A small contrastive image-text model, trained from scratch: 10.4M parameters, encoder arch convformer.
Rows from block 2 of the image encoder of a small contrastive image-text model, named by matrix and row number. Rows with one number within an expert belong to one neuron, the router's apart. Each number is 200 + 40 x the weight over its row's rms, rounded and kept within 0 to 999. All counts start at 0.
After each expert's rows are labels from the 100 images, of 14848, where the router gives the expert most weight on average: "patch colour" is the nearest of a few named colours to the mean colour under the peak. Only what is clearly more common there than usual is listed. The data: views of escape-time and Newton fractals.
# router: router (encoder.blocks.2.mlp.router.weight, 32x96, trained with AdamW), inputs 0-95
# up: expert up (encoder.blocks.2.mlp.up, 32x96x96), inputs 0-95
# down: expert down (encoder.blocks.2.mlp.down, 32x96x96, transposed), outputs 0-95

# expert 10
router.10,181,220,129,246,217,156,183,253,238,193,208,177,185,153,266,195,93,182,196,197,248,95,214,170,162,168,232,258,188,117,193,171,132,164,214,211,169,182,156,179,199,276,190,215,217,250,171,201,136,190,195,216,253,261,184,216,218,225,234,232,168,227,157,208,201,223,140,171,125,256,275,124,160,156,231,245,216,149,241,229,228,213,205,163,223,183,175,235,148,229,253,186,152,231,223,196
up.0,240,209,231,177,239,240,199,123,226,171,226,155,170,261,132,186,186,134,271,170,217,267,206,188,241,240,167,183,254,163,174,228,205,140,133,212,207,155,277,174,181,206,235,196,202,210,292,186,195,235,211,175,226,158,157,223,149,185,113,133,220,212,227,226,198,138,182,126,155,237,300,251,176,185,244,202,207,166,253,189,202,193,229,227,182,181,223,188,159,201,219,126,176,187,227,280
down.0,199,195,243,132,232,221,174,185,145,213,247,258,178,210,203,141,199,235,251,219,187,167,292,251,200,212,228,171,287,189,196,204,258,193,253,220,148,299,174,242,229,238,190,185,218,192,233,168,228,235,152,188,204,161,144,155,187,205,142,188,258,158,207,101,203,217,210,233,139,237,204,206,217,212,174,152,145,259,140,195,216,212,240,156,206,201,149,240,212,238,102,146,136,218,235,163
patch colour: cyan

# expert 16
router.16,198,212,228,193,174,232,218,245,229,247,185,213,153,186,263,187,163,158,239,207,195,181,294,185,203,99,218,185,241,233,189,220,145,244,193,149,214,214,237,173,189,238,207,247,220,240,173,141,231,240,184,247,170,236,187,214,222,225,243,154,148,261,183,275,178,180,210,138,168,281,160,158,165,198,121,247,280,119,223,234,237,182,160,166,222,183,192,255,217,281,258,201,241,166,145,175
up.0,189,262,216,305,137,232,260,242,261,224,195,188,173,236,221,241,173,188,264,136,227,160,167,132,169,187,241,193,135,240,181,143,164,232,206,179,187,226,225,166,223,188,150,169,181,235,218,158,230,232,191,210,291,195,231,156,217,203,209,237,161,180,136,170,180,158,251,275,109,234,167,152,262,181,180,222,129,268,236,187,195,235,186,242,181,192,220,217,202,144,199,267,167,195,175,159
down.0,255,206,133,226,184,194,95,189,231,130,194,161,192,163,180,217,285,143,269,322,192,175,240,175,171,254,189,158,200,233,171,187,176,156,179,183,226,206,208,208,205,193,193,222,269,179,227,202,183,196,163,281,112,117,212,214,226,225,181,129,233,188,250,211,197,187,176,223,184,206,146,201,267,242,146,220,279,229,197,226,240,180,121,196,218,238,225,172,205,242,181,207,225,168,168,233
patch colour: black

# expert 22
router.22,243,207,269,246,209,145,202,149,204,202,150,239,249,168,169,223,218,157,246,213,210,134,178,208,183,188,171,217,187,200,157,208,148,157,142,217,183,200,201,119,150,211,157,248,241,245,242,255,184,155,173,189,215,247,278,113,198,289,252,196,199,235,191,180,125,148,176,281,189,175,188,171,227,204,173,258,260,271,194,217,281,214,256,208,208,174,214,243,158,232,188,196,258,249,154,170
up.0,195,232,83,222,216,123,121,251,221,183,222,215,166,205,175,181,209,232,227,185,113,159,190,269,253,189,196,209,132,204,179,169,186,177,172,197,261,214,152,250,172,172,198,282,286,198,259,162,178,218,235,249,213,229,175,204,251,214,234,168,199,205,161,208,173,230,190,225,190,223,162,198,134,272,222,229,190,124,158,190,209,169,182,222,212,230,152,140,172,185,289,196,263,261,195,251
down.0,171,200,156,217,139,186,192,237,186,208,187,170,171,242,219,237,203,170,289,204,217,185,237,247,201,172,197,161,130,205,153,164,206,211,293,209,271,136,163,172,257,185,182,241,132,198,211,277,179,240,218,257,252,165,167,169,149,216,134,257,245,194,181,172,62,184,185,179,218,238,237,137,153,214,211,226,255,179,250,235,230,240,174,222,202,160,213,171,254,217,146,188,210,180,252,168
patch colour: blue

# expert 0
router.0,251,167,135,213,201,185,179,229,224,233,261,216,219,198,227,212,150,174,200,178,167,191,108,181,248,204,224,161,196,242,164,118,214,158,197,147,236,127,178,209,140,142,162,195,182,155,210,218,201,152,245,120,235,216,179,98,206,201,184,218,158,227,174,229,168,97,252,257,224,246,147,214,168,256,228,167,214,167,233,168,183,154,209,167,220,157,139,177,188,282,233,237,149,226,213,251
up.0,161,216,189,169,211,174,188,288,243,160,187,256,147,182,151,201,143,147,170,251,143,200,222,218,152,256,191,163,155,156,147,236,259,220,286,214,118,167,186,309,236,209,160,226,191,263,220,253,223,207,202,215,204,199,232,283,209,168,139,174,196,135,154,225,228,147,206,200,159,199,253,132,188,203,216,172,214,191,241,170,237,249,253,200,135,216,168,185,259,183,247,164,163,192,186,205
down.0,167,172,189,201,240,164,181,233,93,183,236,161,258,231,173,230,177,206,170,201,254,160,172,147,201,149,244,131,180,208,275,115,285,219,202,264,201,178,196,121,198,162,286,221,185,154,267,179,250,210,223,231,241,191,222,202,193,211,247,242,262,194,115,198,214,193,100,182,204,183,186,155,204,252,197,254,212,255,213,173,160,222,186,191,203,164,208,249,147,172,257,222,234,177,189,193
patch colour: brown

# expert 30
router.30,174,199,201,188,164,249,183,277,248,211,224,138,219,148,217,229,144,257,261,160,236,181,141,180,223,127,220,192,176,180,214,160,240,260,149,228,197,137,154,226,199,203,192,164,230,147,182,224,140,153,191,147,254,207,222,177,199,200,231,214,174,182,182,220,135,235,114,207,201,196,194,144,136,174,258,196,320,156,160,233,230,195,192,147,264,142,212,203,208,291,257,201,201,219,233,169
up.0,217,233,100,160,204,268,199,114,207,174,197,196,246,188,165,159,146,182,223,214,170,285,208,228,179,225,173,248,179,162,233,176,214,175,224,236,217,169,158,315,239,232,203,113,221,191,170,179,209,199,178,140,229,221,173,149,216,173,259,165,211,177,246,222,144,107,262,172,192,179,172,239,263,219,222,257,188,197,252,166,187,208,274,165,243,205,180,207,160,206,243,196,223,144,192,274
down.0,211,133,192,235,207,181,129,195,142,152,211,152,214,187,157,193,180,237,233,184,221,298,200,157,184,194,164,184,193,240,288,143,250,200,184,176,193,164,236,153,190,250,208,145,140,250,182,220,238,168,168,262,219,156,199,210,227,213,72,187,218,210,233,260,178,171,264,217,207,244,171,226,212,151,188,169,161,225,146,265,170,248,255,198,300,152,227,221,216,221,187,195,164,187,225,268
patch colour: red

# expert 2
router.2,180,225,196,225,216,265,167,185,175,137,183,292,179,151,216,179,226,225,204,203,256,222,137,163,151,142,230,247,226,197,265,149,203,248,165,186,190,254,246,207,110,227,177,231,169,274,207,198,144,143,240,200,186,221,207,161,206,261,226,204,216,235,232,240,110,157,171,277,239,217,213,175,149,234,223,168,265,222,159,267,207,175,202,170,243,137,222,201,264,154,181,218,173,233,162,132
up.0,215,233,215,205,195,213,182,214,161,218,178,213,102,231,212,207,165,186,139,204,175,261,229,228,166,203,188,157,209,150,252,173,184,253,243,146,345,215,192,168,213,159,203,178,194,105,246,196,252,137,230,161,249,157,163,187,260,221,121,240,276,215,185,200,192,180,200,202,245,256,154,215,214,220,166,140,230,162,163,201,188,234,189,144,245,235,222,238,136,196,228,218,225,215,211,109
down.0,260,233,156,80,165,194,218,192,269,205,206,196,204,196,222,233,237,252,151,240,219,215,206,247,191,164,182,153,226,204,197,141,188,242,186,198,175,228,223,209,172,173,167,235,278,216,233,203,281,238,212,205,163,228,185,184,235,191,114,254,142,141,200,171,125,197,248,142,236,235,183,219,165,179,199,168,186,235,223,182,183,275,207,203,215,240,157,53,210,156,237,158,247,213,161,210
patch colour: black

# expert 9
router.9,266,170,155,210,197,198,251,200,217,150,138,259,191,268,167,125,184,219,167,169,243,263,216,230,127,285,225,205,231,160,254,227,228,128,205,227,194,191,257,142,200,233,162,155,224,133,246,200,206,236,156,178,232,191,145,213,210,241,241,167,159,211,210,256,201,208,178,178,197,191,226,236,171,264,183,180,128,120,190,165,202,204,192,193,169,174,161,224,147,257,248,115,238,221,127,160
up.0,210,267,239,164,210,179,151,210,213,205,234,147,158,215,230,182,213,170,215,137,235,219,194,126,225,176,159,193,196,236,250,213,234,197,216,211,217,187,131,89,177,174,250,219,174,201,148,136,188,210,232,282,290,275,233,228,265,178,167,189,178,175,226,212,266,211,189,171,155,140,250,166,199,170,166,208,157,162,204,255,231,267,225,254,215,288,123,190,198,212,209,205,155,134,195,160
down.0,260,178,127,220,166,172,235,191,262,208,143,175,246,237,182,205,234,320,198,197,214,152,203,237,209,166,165,233,206,197,209,225,134,262,101,138,197,236,208,183,145,202,215,184,154,243,131,185,262,172,229,196,250,211,246,261,272,248,245,197,203,128,171,195,186,172,221,184,248,198,181,206,215,219,173,156,195,168,246,176,176,169,122,205,138,154,194,208,242,190,184,271,223,262,160,162
patch colour: pink

# expert 12
router.12,175,232,162,260,157,112,211,151,228,207,211,198,227,178,185,117,155,195,204,179,172,164,172,198,183,233,262,146,175,305,202,144,134,170,175,163,231,120,210,275,223,215,293,223,214,241,188,167,151,191,160,258,276,242,165,196,260,227,187,172,154,216,196,233,202,183,205,267,216,216,164,157,189,207,147,238,216,138,176,205,251,191,244,182,140,138,223,141,197,235,215,217,197,218,196,251
up.0,249,185,213,120,238,170,227,157,230,171,235,235,199,215,320,193,226,185,189,239,243,149,209,225,265,227,175,220,205,215,211,207,172,185,253,181,160,157,155,168,159,204,205,192,142,167,233,158,189,248,62,246,231,191,150,235,180,195,122,198,144,247,234,240,146,278,177,244,170,238,209,213,189,244,199,252,147,166,214,219,188,230,255,218,189,121,159,199,249,184,202,187,144,187,214,235
down.0,175,189,249,241,226,175,173,159,148,220,178,226,249,157,189,264,171,182,190,252,267,288,238,181,162,168,192,175,207,249,157,178,237,260,200,227,186,148,202,143,161,143,168,200,147,149,181,231,172,168,225,167,258,196,202,217,197,110,189,159,125,209,187,182,186,214,247,243,184,178,146,199,143,159,268,189,256,272,235,251,153,247,227,155,217,228,279,195,149,155,251,270,210,213,222,236
patch colour: pink

# expert 5
router.5,197,183,197,263,189,193,199,237,310,146,182,236,222,200,166,225,263,230,242,179,291,182,164,200,184,174,225,202,226,215,256,176,158,152,142,152,143,206,193,173,172,253,203,169,278,240,169,215,125,210,267,207,242,209,200,203,167,237,218,193,169,183,136,155,160,155,117,235,226,232,226,205,109,279,201,260,198,186,133,175,229,207,218,159,187,166,208,193,270,204,260,125,206,201,184,194
up.0,144,171,222,253,197,140,264,235,232,178,170,204,246,247,119,193,174,221,107,257,193,160,158,171,209,182,152,199,193,271,179,215,180,204,164,224,161,235,239,231,210,170,281,197,222,228,199,171,208,202,230,292,214,157,230,199,224,217,144,255,252,183,161,186,219,228,183,79,131,211,251,218,199,183,136,241,181,173,274,238,270,169,233,196,232,194,192,189,153,138,169,164,216,176,236,202
down.0,267,253,192,207,206,236,87,182,202,243,180,153,236,179,205,141,252,276,216,181,233,257,203,186,249,171,213,224,199,194,182,199,185,123,246,195,221,241,150,128,180,175,174,80,142,214,174,245,163,226,105,245,147,176,200,196,248,169,227,221,192,277,168,247,207,211,203,234,268,189,200,281,153,230,221,189,252,170,207,188,173,245,223,166,151,200,243,190,191,219,233,198,165,156,196,194
patch colour: black

# expert 28
router.28,281,264,234,208,127,240,191,196,196,170,180,227,212,211,163,226,168,198,189,130,215,201,129,154,197,114,255,195,237,161,233,218,202,222,173,183,124,141,184,185,193,210,212,188,248,179,245,227,124,192,153,109,209,238,195,168,125,220,217,176,157,225,176,238,183,183,192,218,236,212,212,179,136,207,190,241,303,182,199,247,181,142,251,138,234,139,192,216,217,241,260,224,111,224,198,149
up.0,205,222,149,156,206,165,226,199,163,184,211,214,96,235,191,211,154,201,193,204,178,215,177,158,146,238,181,196,290,212,216,210,159,256,257,166,228,233,266,150,172,156,185,230,157,193,187,257,213,266,156,335,232,200,223,171,144,207,154,189,256,209,229,161,186,255,232,300,178,224,262,200,176,179,164,210,225,233,178,162,174,230,169,229,209,209,112,178,169,149,157,262,229,175,172,191
down.0,230,151,186,242,189,176,260,152,175,137,164,136,229,200,210,141,207,197,192,131,190,279,212,154,259,198,173,139,208,186,198,155,196,174,202,215,242,206,256,270,170,218,159,205,161,227,186,69,187,131,167,240,203,204,237,170,203,199,142,217,190,214,223,265,252,186,186,166,273,153,206,264,226,276,248,250,222,228,180,213,240,197,146,169,182,253,204,156,244,138,230,193,211,241,183,255
patch colour: black

# expert 1
router.1,150,217,263,140,177,136,185,174,212,148,176,219,232,181,251,183,226,243,169,218,292,229,182,163,216,205,131,162,150,157,284,203,165,252,240,229,187,270,196,218,205,155,226,188,117,191,164,243,250,205,208,221,181,178,199,206,173,187,143,160,255,212,219,185,232,176,229,182,268,118,198,176,198,158,254,186,209,285,81,219,178,227,161,214,160,219,191,241,207,161,202,136,225,173,142,181
up.0,236,236,218,196,197,197,250,212,179,185,228,221,229,214,163,160,200,163,229,220,155,266,284,220,232,198,237,203,202,211,205,147,237,159,249,247,182,199,130,128,279,158,262,170,232,203,187,155,184,225,189,172,284,142,167,259,189,182,276,184,239,134,203,216,244,173,169,171,168,68,222,134,200,212,104,188,226,235,190,204,208,203,202,211,210,150,206,148,274,149,233,198,196,184,189,249
down.0,202,210,158,211,253,176,235,261,211,201,277,187,224,158,225,240,163,209,205,195,247,178,203,280,278,124,223,179,153,141,252,77,195,239,167,199,202,278,179,201,224,201,150,199,222,213,195,206,96,151,280,198,227,196,210,293,246,164,194,223,169,158,154,153,169,190,222,169,194,165,220,250,200,188,172,172,219,240,208,189,175,169,202,167,207,179,142,169,216,131,220,202,247,278,185,221
patch colour: black

# expert 4
router.4,151,271,225,255,202,197,145,171,200,263,173,201,159,228,198,187,160,210,238,215,209,280,130,150,227,164,186,173,173,257,99,265,186,234,200,140,276,260,155,151,170,170,177,115,151,151,204,201,227,208,200,224,164,207,242,236,79,195,227,173,174,197,165,216,218,198,264,199,211,212,194,200,197,222,226,168,249,234,164,158,200,119,213,165,124,241,213,182,197,182,232,222,237,221,154,210
up.0,173,204,197,136,160,190,282,222,207,213,185,175,222,161,176,232,279,215,210,258,244,222,213,168,237,143,200,205,261,124,222,217,298,131,159,178,207,217,157,207,102,202,240,193,228,180,218,176,169,153,215,171,180,189,216,202,209,224,163,202,208,150,196,179,179,126,186,293,199,201,198,239,217,248,172,275,238,164,142,167,221,186,127,224,154,204,152,202,256,207,308,218,197,138,235,179
down.0,198,201,193,181,275,222,162,164,182,226,215,161,197,212,176,186,94,248,220,153,152,216,207,260,210,167,176,198,248,172,204,193,151,197,271,162,279,235,231,173,235,112,132,218,181,170,181,186,168,269,232,183,233,166,254,173,162,230,220,113,207,211,226,206,149,221,173,160,232,202,173,188,124,245,262,223,183,190,141,169,288,190,254,210,243,172,215,267,283,226,170,205,166,252,223,204
patch colour: black

# expert 26
router.26,201,166,236,153,195,227,182,152,261,129,220,193,198,192,250,207,158,200,210,136,153,225,164,252,165,164,234,271,175,183,258,249,210,224,147,226,193,174,211,219,197,151,124,185,212,223,201,169,168,132,183,214,131,273,225,104,189,214,223,174,184,255,197,221,207,169,178,252,179,222,244,214,147,244,247,247,294,201,214,158,211,161,208,123,220,174,142,131,187,282,170,218,203,165,135,166
up.0,237,130,225,204,167,199,226,224,176,173,181,187,132,192,115,208,196,195,220,229,210,132,288,205,146,129,258,180,253,176,125,257,216,241,239,156,118,206,205,211,275,215,179,186,212,226,188,108,191,250,169,256,151,194,186,148,194,218,280,215,220,188,181,227,105,222,235,238,195,190,264,230,164,181,231,194,193,228,219,236,285,166,209,219,214,182,158,185,231,190,256,154,198,145,171,183
down.0,271,287,216,180,183,138,242,178,183,194,198,203,218,181,140,175,188,197,205,179,243,241,162,188,198,166,189,192,251,208,153,263,176,154,216,170,191,174,212,195,216,176,240,150,196,146,165,200,179,247,162,135,242,295,251,183,244,170,200,182,129,207,267,168,257,226,246,178,159,260,156,195,179,217,224,114,149,259,293,204,227,235,213,195,149,160,147,216,210,198,265,179,198,143,291,185
patch colour: brown

# expert 23
router.23,235,224,248,193,192,222,222,257,229,211,208,242,201,217,205,322,187,180,248,147,177,207,183,158,247,169,254,157,232,183,194,223,173,149,155,285,188,224,126,169,191,252,237,194,227,187,284,164,191,203,211,206,177,202,192,111,217,230,217,218,135,149,245,247,182,192,121,232,95,194,178,198,238,233,141,233,231,141,282,164,219,149,259,217,180,192,207,208,245,198,253,171,225,243,195,205
up.0,201,145,234,152,158,158,208,272,172,148,183,201,221,272,211,228,161,279,211,202,125,140,277,274,269,247,239,181,196,248,208,232,210,184,159,223,196,164,247,192,285,203,221,170,157,248,161,178,107,146,205,151,195,274,225,189,224,171,197,175,282,175,170,147,196,147,160,245,179,208,250,175,272,222,177,189,207,211,215,197,186,206,128,218,216,233,174,158,182,257,199,190,167,170,208,177
down.0,149,184,156,272,209,125,153,193,226,199,204,208,289,253,193,127,227,195,120,195,175,249,185,184,155,189,256,239,218,190,192,243,200,202,190,129,226,221,214,167,220,240,185,125,185,204,185,264,165,221,250,192,188,303,168,227,131,275,251,153,199,176,160,223,180,201,200,178,223,199,122,177,220,220,224,197,119,169,264,253,178,294,246,228,223,195,200,195,173,212,172,149,158,203,191,239
patch colour: grey

# expert 15
router.15,219,170,269,213,252,244,167,261,226,193,225,176,265,294,218,260,206,174,251,145,245,203,133,175,136,158,214,227,182,170,230,207,245,230,168,222,220,191,239,126,139,202,174,215,245,198,182,172,203,215,200,184,244,227,237,174,158,206,168,170,129,214,188,198,144,188,147,308,219,279,187,197,204,186,180,255,225,198,230,214,225,233,266,121,240,188,183,194,192,274,281,155,161,192,156,176
up.0,284,181,160,264,169,159,215,268,158,243,213,198,162,204,257,151,240,209,147,191,117,201,223,185,196,177,232,222,206,220,227,211,215,226,248,202,252,135,138,223,244,182,192,270,190,207,188,223,238,183,37,124,218,197,191,235,187,187,191,223,223,219,191,158,181,206,178,149,139,202,140,216,198,194,259,256,211,160,233,205,259,158,167,245,140,227,275,175,157,198,230,190,220,210,237,185
down.0,228,133,163,280,265,193,172,279,205,214,121,266,227,266,158,237,211,144,234,116,192,217,216,225,175,231,185,218,219,226,253,182,255,118,165,250,172,261,201,155,197,220,206,192,220,246,176,179,168,213,224,189,183,221,187,166,224,148,227,146,264,248,177,156,232,177,297,195,227,140,188,243,225,149,195,206,215,182,154,206,166,189,265,214,192,204,267,145,211,141,172,197,179,145,144,198
patch colour: black

# expert 20
router.20,245,151,194,172,211,207,230,205,232,249,171,270,168,140,176,225,197,210,211,124,185,250,231,133,170,205,185,265,210,154,223,138,154,282,171,199,210,187,207,116,151,172,275,149,272,167,173,248,208,216,227,191,236,219,187,154,171,251,196,224,305,208,168,209,212,220,155,192,155,233,186,221,208,211,186,251,162,165,297,246,176,220,248,153,246,191,179,241,195,229,295,154,196,195,228,232
up.0,238,222,194,243,109,185,189,221,175,127,157,231,185,226,238,138,154,224,249,91,292,196,239,204,151,220,213,191,218,189,264,216,194,172,212,260,228,163,207,214,190,235,187,220,143,171,271,156,249,243,234,195,198,268,217,177,175,205,168,199,145,215,172,186,185,161,205,233,214,247,210,259,120,205,141,148,202,208,222,228,147,174,279,237,182,232,159,221,141,211,252,249,148,174,128,197
down.0,237,218,180,223,240,132,295,194,199,205,183,212,226,247,221,155,155,227,207,214,234,189,224,155,197,214,218,161,181,176,191,228,220,176,231,240,102,295,230,222,141,165,180,209,190,215,279,239,227,127,223,159,260,162,165,243,202,180,247,163,100,201,148,189,222,202,206,149,258,164,161,285,229,276,174,228,232,161,169,150,201,225,204,220,173,152,143,194,206,154,213,216,151,247,140,220
patch colour: pink